Weights of a small model that answers yes/no questions on an image's attributes: 73750 training examples.
Rows from block 6 of the fusion encoder of a small model that answers yes/no questions on an image's attributes, named by matrix and row number. Rows with one number belong to one neuron. Each number is 500 + 50 x the weight over its row's rms, rounded and kept within 0 to 999. All counts start at 0. Numbers have three digits each. After the name is the row's rms in percent of the matrix's.
Before each neuron's rows are labels from the 100 texts, of 14976, where the neuron reaches its highest value: "fires on" is the input token at the peak. Only what is clearly more common there than usual is listed. The data: histories of elementary cellular automata, time running down. In brackets: how many of the 100.
# fc1: MLP up (fusion_encoder.blocks.6.mlp.fc1.weight, 768x192), inputs 0-95
# fc2: MLP down (fusion_encoder.blocks.6.mlp.fc2.weight, 192x768, transposed), outputs 0-95

fires on: "010 turns on" (76); "101 turns on" (22)
fc1.609 126:502658453539504555533520545535511516546420512572495513475446456502526574406577457490440544497515477447455507470565456445517518453480488544457517566468510523561424452465574487526562525564498575552479505457493433606585527475493499567507524516548543421468459495619454434550497478475455483419
fc2.609 121:537466481525396481490505461391528379595540443483560498500508501507486570603462475483490465443562512486509508514431507430641545617475489451493373388477499493529511584494462493456457426487463460543576439556450563452506558438499485450546507565497531402412463466414449467437468399548468494477

fires on: "000 turns on" (100)
fc1.175 120:457534502445428499557551490581516405563436523562520463546399522494523528525447430486446563538526593449425464596459447476517500449520454449563431526463484427579489442479431446437474489442487487455528460422426544602443518563483491437436420502485461537448488390447543455584470514492467559529
fc2.175 113:469527463527546479489475529481610504485435529521431460534523555545527517538615452522605548419573533571512563541624463469482466523550518508563570438584567518448495394500541641438493484499571510500523546471493478489553557562507431519528542540483506482549528460544490519418471418401499595575

fires on: "sparse start" (100)
fc1.511 145:490456450535484471717384513515524567483541526545525505482504455511483474555579536449474511457501481487469568432476434487434434496569515488523505549534425550567451501453473524682470430533513417525533502542421541470547508533485397548509478500539608501529534489456434543532499513478552471473
fc2.511 079:539445521533433529587460572482541475473527573544440538606528500479518445535501563418480508477442465451542504440452581532490411439508506550432562493556385486422478408484492503553513436507502508485566496567430438508463557461421492453530540454567504536367481452370512560492474509553488501402

fires on: "011 turns on" (41); "110 turns on" (35); "101 turns on" (24)
fc1.291 115:475452486445383469481559574429473476488405483422550522525594435519523478445507558487538589507530444437582499419374475462456501503468589539470559501507459560493510577457507555454530500506572452486466470512535513488504490506603467552447417520519478509479508521590391565521501525581498417521
fc2.291 122:480547500474521553519475440529424562458491562368477595508447382505495394449444507507467566475467446523508495544425488445429527505525486500563614542521512550493555484490495460567458481487506557511559573500554483511510525501458533551467544419530527541633597552505453531525479510522459542570

fires on: "001 turns on" (60); "100 turns on" (39)
fc1.117 083:399470516470489431556450470414414495555492526390534511481425412434483463569411510535543480586523514398534499528451528546594516502483544566540494486539498553482429444536618566479452544542488503532514530499544490463520565517469521470494415561379506534479528585459533530449496463542513562502
fc2.117 091:476547611619558518529409459510523551493512503455464492469406468509545495450493446543451518475534507504562491600525509422484524501520569476584525471453443513503500484505488542505427559545467596438476526516520444519413538448424360472532504544457434446442472494523546458569462540537623510481

fires on: "large cells" (100)
fc1.681 108:488438574499538456527482477458565470496507498491467516536557542444475407527510535467481479486523454475515488502437497483548507559525532431446449412381533529459564512446506583424461463544535501560499448457489443549551576454540509450493382470455571516488522527484509493470535476509548501560
fc2.681 120:476464476512434474494590433554389459538499517479406508519478416489520357570514543461559497515491546412459580522502567491429508524547545463509484434507436477533556524476619387499511456552485500531506460596463388486592486582516535472519542498446494527520541505482455416454528423508527413436

fires on: "110 turns on" (51); "000 turns on" (35)
fc1.729 118:460605477470465339527460473490458392492465547441492443504514530492534501414444598492555511473580435518523509528515508520526578505532471519411500486486573369507515474485538496517514466458514493448571427522497527489508510401534521561485523477392540498450552518498523442507528446531569542454
fc2.729 107:520534524429558560487557453574478511511603534467568502573479557446447437494476571575495479437434552495407462493480519476529423482482511468559582464512421586503445578522540490584580559511510552486490501421499621501406453450488463525544412437563442436465523413566486459467467533524412518581

fires on: "010 turns on" (100)
fc1.567 081:498537468538560389380561518492502531405449456471444449355504551473488476509480434452441523530523455511517517476574454606508400440564529527500452467461459440520559462539495429541480468477534571508487490465478444524437480504482465484422559460564460503567533529478421541437461535491521521434
fc2.567 088:536526539540448519540439576452610502460445490549500537533493557566489510547527435486499451422452446461580417578548550531505505528509511518607632487522604531506522535512547495499489489484470474547542566547465654491532501567453530416588531460495506536559436516415485485478415573464456397480

fires on: "100 turns on" (55); "111 turns on" (23); "001 turns on" (21)
fc1.58 081:518540462524486473498454503584440418530464566578566483414444496462467425479494446427375394596419453525478492431375547506555566516459465464494563590412461431555599494467546464483538517549477532499494432517494475460567471502584515439528498474427502545499470493491401452465442449532514474483
fc2.58 078:528514438483534515460558521479520574558521497484458505472519485489495539474560483485513507482553450431542592486432468535484545418485566546519510502514517525484505523494436555537533510472479493492594486490637506405613439542446495561454533427569556410487520490568512545531491546429514490422

fires on: "010 turns on" (64)
fc1.391 102:539372577463483494504517497445472553493393468477538437399531511476491533511551540514615507426454465589560517479540565424529607454558464454527488505512515523486422486535586489574483489465414566588461437528483585542547546553553588463530517507586524452421453508548498523625534471475451584537
fc2.391 101:470372554557508451472531480528496474539535529534458521533512462477515535521451438539578550523577631509517486530598415491509488529528515458547541492507480579549512507549517424437442482518526473471559549552528393561487505456544350498493554527439503458572505481548464535422505591591480456384

fires on: "dense start" (100)
fc1.695 099:574496490567544496520512497539443512460564526503491488551553394488529488497422478472481524589508487572478501474454486515478443504527524447380446488587557604544374483474469494480500523432543464514507472572533534495515489607510483544562457452509591405544445502478453504422464406470525432468
fc2.695 077:394491425596475568548472579495530478456504527505527592415495488569468465452480476490498504558526524542548451504419414605415412497451545501473486557497393542560477557495527500479602447577469562480501526542572517531457558417472444395504427525421500515417468502380487539502536457546517546501

fires on: "001 turns on" (97)
fc1.738 094:413484527514472543489597563460536419489503485516568538392529558489447410447570452441543530447463496570456462479505461480407555461463440597526455441472469547395556452521490483478490544451538538579536571469526440514494395576575473427534475531500423490540593480453458517452516556533508491483
fc2.738 098:499566465414455490538486461483448520525539534497446411506559543517433508401444487507479546505368559499510472480498458526449496493536461629407568466497438423502489499445473528509479483542484416516500453525588585499555526482599579478517468534505469556485439497470589470472587495524486492551

fires on: "010 turns on" (46); "large cells" (24)
fc1.120 146:610539511465494490477408456505462496468464428428420497407416430449523504475494475460544380474484543485479453459496542577504424456504420489568533454537474562413459491441438479493507476473490489534547412432556470480559559496426545511566581489475563483524558641535459467547508463561514397538
fc2.120 135:474509519470559588556572515523412565555507540506440520503518551496381407593497472528508487474506509451523518528487521495434459484414412523522504508598594509499471563480442451445435489563518499471460486487469405478547601541528546511505497452501484447496507476518518548490540565468469510526

fires on: "111 turns on" (27); "100 turns on" (24); "001 turns on" (22)
fc1.321 115:493622435509511524571475604531481354552487418489517472390549565443493423608487516494548451468541468509403573492489467517550504483456467499514568476565483521413565550550465479508514471514365604509598453477504484438540500437538546587454532440505479531477443533443455479510458543477525415528
fc2.321 123:556419474530532552539508479523495521451447479500538564472500522461461549518539535476461491489530530515593482532456521509513409459443510474416514513509431499502576569470360428515413605484615518543421488524428441471468483505467519519565499390419532513487465572534564584528476490477548514499

fires on: "101 turns on" (100)
fc1.594 109:465584532585558465505520439500473527428539537542470529436568565467502523469596470493580502484557521437584498535478510497483477494489433551484514492630486559580554531481537575476549454431439508485501484559503620465501525544483519526478443472497577465475414582604436585461490481534554510545
fc2.594 106:545530581517591381492511498578460586491513538600518487578432475558520450411540490521497538500442504501569491509533529458536518509449515521488601635440582473466433500468533493506540491556543468459580469479459464533562541559541477513456500569574442480511433528540469486602525569541555441428

fires on: "100 turns on" (52); "010 turns on" (45)
fc1.47 118:394488489460418557549530459504488403513489449479509455504478488455450438472504421474495456447526569470386528587460537476434506563564410562483546554509449560567521524498428446441567489493479551597480491516503513557509450496371466507543468487466472488501472510512430573598471598475504555485
fc2.47 103:488508522511455479542512454377458504631433490477441435479436509516537435391445458438568491552460460566467409512534547428535527525468536527486434537451512473492501473466435517432442463471553465486440512478468414460497408452495465540467541520467514532471542454421476491555490513442511491526

fires on: "011 turns on" (39); "001 turns on" (26); "100 turns on" (25)
fc1.295 107:582455520483451427546615480549428393526453581538479394458503478484496420457488550487440529476465472462515549524546442379595529467551428607496495559459525428525508487539509478436557418534410473465467440411565582505501452509431442480539471506468482494426475415520482461487489489555421558501
fc2.295 109:436507518492506513490475430504366538494555568465441551425455456391641512422530375513475432441562481578523573474522420380440484504502467518431527551537514611488532569511566442474469458461541500435535484467491395505439518524516474517464514528479541459470409542484489523546515538515563498480

fires on: "001 turns on" (40); "110 turns on" (39)
fc1.304 111:569491531513464640466553505540578495523505499595503529486516488627395443528572561535453524514509583570524470525586482475453529458623430499546466596479572578524410546507555477406443452507508409453384504484516473453424492505507575452488541454449559539480525501443484508562493473580455445460
fc2.304 108:457504459504443539535512439556511466440535479450501541480521618549517496424502502487524455504498529462497530451400447473530508360406453425376446475509526519470556527485464466509496569432553522498531451416439499489570502505556517487487567451576527568493513480514522438444500566568505478582

fires on: "111 turns on" (95)
fc1.99 096:549494484504482341463511533538470447512443459487491536498412444463533482477481453513505543416478515518567493469580507557453480500449460519540521469527522517531504449477413529461510460492469502560527534511493474438475472438543529488519497588490485402588500472486563466568379556539489516500
fc2.99 085:461503541490481493562508519511502473497493450437517491498496526475496483532579506515555509483548492479380414571458385482533523593391433484514535565458534478389466527477591517458434550516422484502387566503527517424531510547610439453424472496599458538498529486403529492455411474435477461423

fires on: "large cells" (57); "011 turns on" (33)
fc1.399 105:511440527510506508500480480438530457475554516521409581487454522552433415452582522615485570415471478531542471504505550420460421565473511474536532451442570547510535523455462486478524445410616534479483444566527407499467450447498399506562562405519588537518450446495447463523472527555521421487
fc2.399 114:504563590462602517418491465533449531436458392510533496520485545487559474518466548391563526581392557450500385520571540432472495426566546521521459515442464477467518433433438428526502474561591466479507504458498506502526415463456545501486527555480517471468490528539451469540512579484507459523

fires on: "101 turns on" (97)
fc1.665 109:399525542496469496503528532490525475490518454439512462516448496492363496542413512524553536571497461453577541477541543604521477491542513517414610512550519534519483531463563495559461453425423453549463488467528580468504447460373456501403486533497537434396551472557620417469489431495507602497
fc2.665 101:556494497413486539482458416509506565527436492475523563534568475488526511546506467619472532517494551590539429503440476435504579566597528570560467506513506473451440486495500455474526503561470470513580571433513532402540452454528523512517561431490518473433549564557523497445555558479497573499

fires on: "110 turns on" (44); "111 turns on" (41)
fc1.292 087:589515586516484518477531448520476496531504480559469511537515506537505481490575531539419405555537491434587573427527528538532495520505504555450566526480482490477535432564500566501421501566573479593452395559500496434541549580471599519430563477495527489478458472484484602525523528512577486493
fc2.292 092:567530566484529430603477520530565490529521446466433481579490494566448436534484512545599480462506571419481477552450437413462534380511478442486494449470540496468482542470477457411446485534592543508526433549560482563527528507524513440502421443544541516544586518361490490421452432588520484563

fires on: "010 turns on" (100)
fc1.673 097:469586465570445398523504572413452585462460525462550448507406493525536493515392490498471438596585464493443438417560542497487455435600504534549585469448541489485578434567550495482510498425463484515512494555415541536469490516556462422459565434497596506565444487447555557541475480503407533440
fc2.673 096:526455421466456460480518597424526490492477420535464487503548561472483459458517524505480477554452506493507524532588601481439512480519442522544629372518581472575550492528612469458617551441541449526584568556519479509501538420513456430505514462482450406577543546513380536446505568513539540507

fires on: "sparse start" (100)
fc1.713 128:529428431563515499658423530475595592449558545518481536528537470493495486554596516485460547409477478514504569434469448491434444470474529493561490445556463527531449500454489532630498418559505544507554592503414562478568539565475415500453519514518587524479515419427478536471559522515534472461
fc2.713 085:500518515484462563511476556530527503472534524538444470534497529507608442478563567554449412513478446485558512430518551478519495519542505506529587513468501490541499476413446422629504517512495543530520442503414344494428462460500528532486479496529560502539534496504462561490527475505439497409

fires on: "100 turns on" (36)
fc1.87 117:549569517558494469358361471529571514483502476587534588437578458552494472457564505494603519486480488465510500417577485490503555517514520487574456413418453467471449465450465494457526517461486450467535576505498583524589512490486481510647542474520525508473461433519454552498446505479558503472
fc2.87 107:517523471451557457548443629519473519547466540472485568594515465425509531455483484524478516416515602522505514515451484426425464433551573546518456492518493526522461568545635474455483411593466487486545462492388525479356497482507542491515439450556571548622503538489468456541511534403505510538

fires on: "110 turns on" (47); "large cells" (21)
fc1.298 129:451445499475534592422531485486475498579444490610526527451558555518402444459485561468508442532455575500561531523528510542503387448558442507569456533459462524589449421462459473474418426589523532499501391517477442558525470403474505420454489473505562446585522534463471570422516488542632440509
fc2.298 127:549515547588610389486561544549520571373473443499395499576442534491469493518520483483455524448489580419474563564457544471547433447539477561529476546497553528541543505551467505469522547504506518567496525474528431525535552485428480497544523420460458537514500444488489540456573542535540510592

fires on: "sparse start" (100)
fc1.289 088:495447579512436426613480521527485509597575545518483503502546523506548500508592460462518526470420521521498466472475536531459481515551526439460456526536467573502442512463495512579394514629557482587524422479468549452473505551421448581510455456445539574515602493397507527505415450521505478455
fc2.289 082:513493465541513498529453402488559509519517476544532540469530499382523567481544579508491421520430500469585441536438499493425523470459466455630469526526424459492505427471561517448558477468452446562499525485460468530455511511468492506506516649460527505445473490583546449433522461521516501442

fires on: "101 turns on" (58); "100 turns on" (24)
fc1.261 104:571543457601462539523486458435497415494512483486467474542494492418549511489482521483511497444468530632560517466493431442456493528429530562545520472424510478460550477521518454478449460568512428521497453486482511460483528498499577489478525590542553591527451537374481562472556443450453573461
fc2.261 097:512478454462498514514551518501392509444437472536500515513504529488467487551481467460517569656523475434517477439393545499499524517561482605507450544561548541451502513451585520500454482469556492511511548428567433511350522420443541497446556535485474559482439540600519486551496489525458478563

fires on: "111 turns on" (100)
fc1.196 099:418568524429428541434416480474514481514515456528483593480396533531412585414548456470483561534530510600543564445431578525558539481389425446437537503528514456536528473452471534579429480499475455526461467509412528432529586535462573400571570509498488531559497493420511502502493523453469465404
fc2.196 097:534537463500553543545530515531495451581583496479435512523475554518501411509568555645452455540568429362594485537482485512575557471550538506476444440495377557509463529460446500456531558536522419506529518643451489514497460550469502530512528393459468572469549429596512451522555427505467404553

fires on: "000 turns on" (96)
fc1.364 103:574493470583602514414529495524545428551554535501523544398491547465558473406526425526440560472440428462587444451457642538533466464541470527528464447516500456514454469441485488550609519440545422472527510434457386521499477388513617484497470569460414495531542527482480497482560537388489465444
fc2.364 109:437456442464515450417554534457495495449538524491536491543488484418518515558547469476468473582482432555529549517550471517535530560455455486497503463530510499436434418527549500541545524591442505545446492549564528494493497476475521542480475561501547458414406509512577570530542384462541500545

fires on: "sparse start" (100)
fc1.705 153:519442448575502535675395469509526525457533533513448512508513505501525467592581546450435494472454473471518578476492485490409486458502524508547504521507414569531451453461457536619466410552488503541554501548368482484572553515477438503500486557540580532534554434446390582528496536536487483449
fc2.705 084:521443426503555545598522523503503460522526512485501473508460510553530500554545555593473567461475499528529540461480536506545507537504457547531495520457447531579495505462472475602502413537475499582512471535552584449544541542533520555517530595424448626416474417470497495507471461443509453460

fires on: "010 turns on" (97)
fc1.374 103:512422470528615458451494453517459534482572504487444504508488513558457528590455552600455560449549530509515591523451503550536499504548488442590521570465465403485473450477512437455430499530478417511599519459586507594517456459428480496437520587589440570500443510494575496474456455472510505471
fc2.374 118:567507569500487436415530435538486428524518570568547581489430459458465535542554501567515515547522604519462460522523557475466478575570454470493500588527447560416437517518539526467500502536486443587556494541468419493513541521595381576524570579472485503504480495484532491572621485478504429422

fires on: "101 turns on" (82)
fc1.741 105:592510538413467520465577539459553443478586436577515477444537422606514533458487484488556588514484509543519461438414535568440564516580538454415417462503425524436497449565442555462482505543512500345498610530437576508548573554464525483483534471476509514512479475436511443457515413523436447480
fc2.741 104:488439489569488526510480590467456470481560569383474519501510472430497624534454513644430490531524502454483484474466534498539519560546542490560507486432501550520499580575525481509573383544503556452560492523527533444449446469418508367470438468491499454468479450529448558493423513495510536550

fires on: "000 turns on" (69); "100 turns on" (26)
fc1.693 122:471377469415497517411575458555576466488539480480519395591517489532550573435434423439396520541513558592514547527563519588495534503463465345501442491553546545498505509545488520490473441388538477502571484509320467421434408413458434485434499583511437581552589516413526480469458547493437566517
fc2.693 110:481614513456452519503536412628514486501508473539479509532510479387451511444454524482493524558532470473471565539568481487495484515541475509437542535525536409560471417483589582520473532446435548471505479513591505443539594602486485471433564519527562487418490413499540535498539473463543487531

fires on: "100 turns on" (56); "001 turns on" (38)
fc1.566 087:520472503541466512490472564440404575433521479421515535524584477508441497458468555496454530491481529408410452463465440502531461584467499611452556494605594553444505460490539525492542494468518483533554480387535489515532505521438546459513594516542523489456546384504375631523517504562452462444
fc2.566 107:553607457497429518540578487566462510543394529489456453470404467544453476469479483469545500423490417500639489533511564469446466437567484415481522475515562495535515523499473507404530451512545488496463541534508485460575516584550575480549570464496564547427417547596437517463482506436629511558

fires on: "110 turns on" (59); "101 turns on" (23)
fc1.601 120:511567473467479420535524548467543439522461434605475488534508370542496506496454513473393428540510531485459561546476486439566425454557559457480486519496479507494552508557488528536468614549487464431537493482436543549521541543510529471527602464502535391559538483491544610527559506506585553470
fc2.601 113:573462535458580489494527637439577508557522473515504530485508563471495603503595504506472543595522530515467505439503503607536494523510484445491508498482540457439512462548541489460590528417575478511381486547474569427413611471426547475516469450469478509457512384470467530531535419405510490478

fires on: "010 turns on" (100)
fc1.159 103:527522469513556452518544553548523589426470452561449491544461531496529496509527516532503495421441520508523477480497416571513508471480500592525575533497642582425515442440460526542491519473549442521404397450433482437529486529502642590532463503504442520466530532520485518491465552606506388561
fc2.159 107:460452460507514390405453537465431492468454494436493441454552509477441428393484433433597522525573410454515554565411566510501475501516488420505488636548433535519493497477446465508539536512490465426588499534574497604534552558523518498506486377491546449565473495463518546480525510487484456452

fires on: "101 turns on" (100)
fc1.135 096:540593414506458510477535534519524437447568526463440602456511583459557481454483526495519567571460495471474530572566493446510528525499424482537572471507584423485589417488456516420479505411545500508432347553467503530424532499551391486500433503469599516564540479520535555528509518527423559470
fc2.135 090:495399512529512439561449567428489502497597444463496514474533573436456496551439430522562445527531552360497530483573538514573451467543495456450504495520544493484527466605589499539507519581463458465551583533477461509556490498450529509452636401497511526476532536365547560516471538535498425466

fires on: "111 turns on" (44); "100 turns on" (29); "000 turns on" (24)
fc1.457 134:524609479503546389454440431512503470547539489439521499551648493456470448453594498497443480516457537507441557446455443470564487563479499504519609542465529476466422496409598452507482525560509555477546427491417583546552513510551456509457589514552539501476561504471503472524388523469537407549
fc2.457 119:525538489501453511550452438485470457454501531540601550422520461505442368486516560475432424519491528445441479429473543515524413447458470529406508382477499516521510611549490455484485421536466428470481537471538431401436445447567469404419438429442487556521514518540541447514526455415554492475

fires on: "large cells" (81)
fc1.393 082:551560519491509488477525499493483536466541500519436450499529571623523558463537433525493457538444432549539559496569411575568452475454467561509510497366517554504523514528477446520460437450453578559532443429525500456491486514460528467489472528501452463559441557412586493535496462475538498533
fc2.393 088:489462431472637505492580553506489485480474452464552514428555473482510618471490473513454538550477502433514448413496556502486569532510538450424529486518494435518516511561459509478573407556518529544589544556579452520414532515548577526424550436505514533483417498553512460479528568557464569513

fires on: "sparse start" (100)
fc1.345 153:459435470566511461681413529458515515478596535501513548503489474495490452569600539485433459469475476475459524389475458564391432457507485479578495512524446558553452476455455526665497447562470479551553491519426549490552605500517466543444466519506597568559508447453444542521528527490532445456
fc2.345 092:460471504451536431633508508478467485495463511537552535438516523464538619548587481595491538571447508480506560435580460493458478477484491488457516527493501500634411448487546508526456440556518537602508477544464453535554544529489522440537520517466529475451530521457372513498526542471569509405

fires on: "011 turns on" (37); "110 turns on" (33)
fc1.113 114:515403489397424564509679540487525482528531513438476506513520486404514537469472576632599511576484495524467471569531459532516570427496515531545559509493541524494433510500482406448439434460488466477553501512428448452463496511546488550487537441454490523599553571536551551487512517519544463507
fc2.113 103:409500520494507446498484408568434520413571468560419471505392508508548493496414496515492479457480502575478491478448578520463550499486554466393434519494515500513532520473512532556539576471437563451496401429617513552530519440618524439557497489526553573551463552519419496491496451489425491557

fires on: "010 turns on" (72)
fc1.737 101:532471514561515490470467530573557546460397537535487521454502482526480532409464550502534447500432518471565443550487456520576501501411500442522503575370505590480479457527555484573521479418550531535518508425443479555482493455469465486506595501413455537535507460470550590481483517436475441564
fc2.737 122:446462593557557548475534538562505488476508444535489548543481510576564517589441496464604501600514618608464518546575544471576443416492454527547546558580556487568461518469563552486493513608485597544489542521475524446471503570540443480421378472534490478520569447500416548523508495539527537549

fires on: "111 turns on" (87)
fc1.501 091:432527478430510460442442488499440456533540549486552475519447492528412478549548474545486500515556535514538461559480415545464540441489473469525508515520474535570585575435473539431520498525489441510426533467405550528528493551471538535467557439463453463448536561430494507528523556493562445511
fc2.501 082:585568509446458502514469577434455475410536508624649490503500485522588484544520558464466459556454517455595373497546461482480460514511519511513549471546444455498492636488481534539448502484472448475523474550502475497566477605486433464457583491516511446554488533581497518670452552459490479515

fires on: "101 turns on" (70)
fc1.545 106:607523445519511553444552548457543454472543426539398435510498461522558485526498502563481473443514531362561472406492454578511481508591423484528531494491555542592592403511496540536468495525582488530445523509458455490470526544493401517465481441430510525501494478557402426538439460516506456530
fc2.545 102:512480642504504478509484407459374578500552464452547532557508521481398443532461492457531560505435434545553437534509532548519458430479459511530493475489540511431509548525541529549612535479522538466559570522548548444541464477533475394476500590446524439420536553405495521465474413506492519573

fires on: "111 turns on" (100)
fc1.284 100:606534490441427550482529427557460545520505440433567444551455568517480404576483546497519455511528550411530490551531456532470535468567472624520523457497483401483467476415512514504386493453530408503503480542467456479523506544416557463433576481399511501532510429433525529526423535553587523411
fc2.284 107:396460448463508535627505502441472466539455477463460482547496499509568492496425435511476547529504513548559458497638523535434506509494511512349515413511435557479498556507574513503426546548583426614562472519443498417505441477492544485528552547503523589455557418476395540502468430576495503449

fires on: "dense start" (50); "111 turns on" (50)
fc1.597 086:466480544483503558501494476580512494576527541499547531528468448481472455491508468497426532517508521481531459574434537619450486436504529494406502482410481546407505498440446526612541450501488547547499515460564502517532489566517612377455470433436599449500491497570491447568454440492523503535
fc2.597 088:533555546535476403430530425521455490517543508475471555526488522522453490481367467473501608445430511515514484467500469571486431547456553489507574476402422469545521459541510596611512587534579419547450375499463531534472465569494504500574516622591466572535567446459557447441462465494620471471

fires on: "011 turns on" (67); "110 turns on" (32)
fc1.430 097:493504460547453555460532612456514523538491570568572479455437518481503580529462483445412429488500393492512477546489441525447520541569577480469493487495576523478505513486583451554505523486534520473641389522565494578532575528450506529504545481461518499495513465430434498462533481557442469423
fc2.430 098:443501474515453391512545529554459453559527457504529478558564488450448471480508424480514518547486461491473542420351449544468512418537479471538501497420454567481551515499445531457469534520507507459565526466473534505513432546524553439492540428507526509422347610558450588489531641538458488444

fires on: "100 turns on" (63); "001 turns on" (29)
fc1.191 113:583471508555442545515458498462442477507422493513467517580477551538538539587568476469471583547529514469485455542454496544536503451514549546582409449548492480530429513558484537458493511582550510483630614412539434514527468570441550490499388564505555463528462529411553480638610474507539387499
fc2.191 122:547502529567646397385559536435446443518523494541494537458459472365507452530425549501541458417454487487461524500589541494499419561588550512441560596420583572548496474435475532512457565498521481520450493478458438558573524495542437459485548486474526558497592503448524520472434403480572496445

fires on: "111 turns on" (68); "000 turns on" (30)
fc1.488 099:537587485459485433446589363554449456452426488584420408483549487452507508382584429469545460530544524459505519500511466377519437565518485568573539519472499420507446542459518467533496567490479546528504481473513522432492550548560526492543476471565435449410453563527462484523534556551483529469
fc2.488 096:504509479502457557499513403527468468520577647534576461525493497497495447513522507454470457460557428521539470515441434424552487414486425573425592521489651536520479538526574447513589537498536418406426464466402547499390471530495474639424497523514516498445458425467417448451535450439487360490

fires on: "010 turns on" (93)
fc1.306 121:470493499517457492494470453566390482509503462535441496407497545459425515529521498508524591502529523551546504532456532547578534437531544530544573521553547513485455470543516453487415590472504583538534429489408490577514472449545491437520460583587514569416419551538400521479537532516344537571
fc2.306 111:477471482477504440418497492521438463555480608510479502444539506457490412510451473534563424505468510485511487516511513460434564488536561435531507463479465555493452437498429559550536515464540448484516433497573462456528532424574491388472474593445500507609483488594543532543515499451434488507

fires on: "101 turns on" (76); "100 turns on" (23)
fc1.608 116:420527421495601470492452524521549586518440472534467563506490460529533560549524421481445433515540392552477466506500448452451399549461480503556398465410520538539542481493661522472519451477640480525546483471503424544651595499574526441523490525506595531442434564610512415535516483574499512503
fc2.608 108:601543500524389561499469482425502423537489440556443468475476471464549542538527423553544535378472504628540499473477414583524531554415511540487479369520454458510474493519435521564507462455464501501484490524410621375412511485505498487437527580463517490512452533365491509467429518524459415598

fires on: "large cells" (66); "011 turns on" (26)
fc1.743 106:451437491522564622553537533442436600481510556500546505353534583573461514554532482482543481488469426463451507486423490499516498455421475566469487505554543596502563553422549617528533485456515548455430539575463442534467546435547485460489566510531554454481459428497478492587517473577514513547
fc2.743 124:481527494499499439512520537487444489516401539586459552531552574457543561501512486441521594507518569626469510401540426500501455476476443476629504470433588542523571467556535403520430546475595459528474558564428556547569487485533526535457504527501507510501536488542520541467505475496514462564

fires on: "100 turns on" (93)
fc1.477 092:507436479554528534514470519321483548521490371440483540570486543498453512569521504492499450509467506450466403534401412440548477508513474501564444525501494563477484431530572493421478444569486571528531554433543563554493514563497602482563490542499565562523328470488572511479462504535506537532
fc2.477 099:412465530402569446445476447564419525448409554449421540442463458447566434452522554515576458452498403572473561436569541503449466500524466529512523442485506435500429480469585502493466515515500473515508478449539543477554458468524542478472341534466474449510484547541506382444380555514486460506

fires on: "111 turns on" (43); "010 turns on" (32)
fc1.654 094:352456488448508526539469557574500552551494496495503499471525545557544523483500429611532488589545463455526526438509509497447528501501598541482580388423506487520517646463443595534494473541452487496542481550463470600464643533439543439505511565489535524555522514453524522512552510521439438604
fc2.654 096:613453498490419456473626461531564517503553452535454521480445485513506533586398513519443515397484497572493509574628500473577495492487524466459444533517491481554480522473491466487487398492452513483574470509509531421513357489461485479474459461529487510388543603497436472511465445573528560444

fires on: "011 turns on" (43); "010 turns on" (36)
fc1.426 081:612401488492439576483520521421572535485548499416422529510471453544498462483510464492488504527460580552434503460475533472472511465548515540361585417486553513471504536590509446501477473501549382506569539501484451426493426507544477549381480534452576487404499522543503478593456467369471460488
fc2.426 081:481455409549432441489395456451541571488427537494537500520573432654559488470484510476545520446514425499607541447456505540509476509507517512485422525407529414484473461487588439334491512447589457475436527451488489540422453452491516488535515508520448498510451531425457392462492563517540479427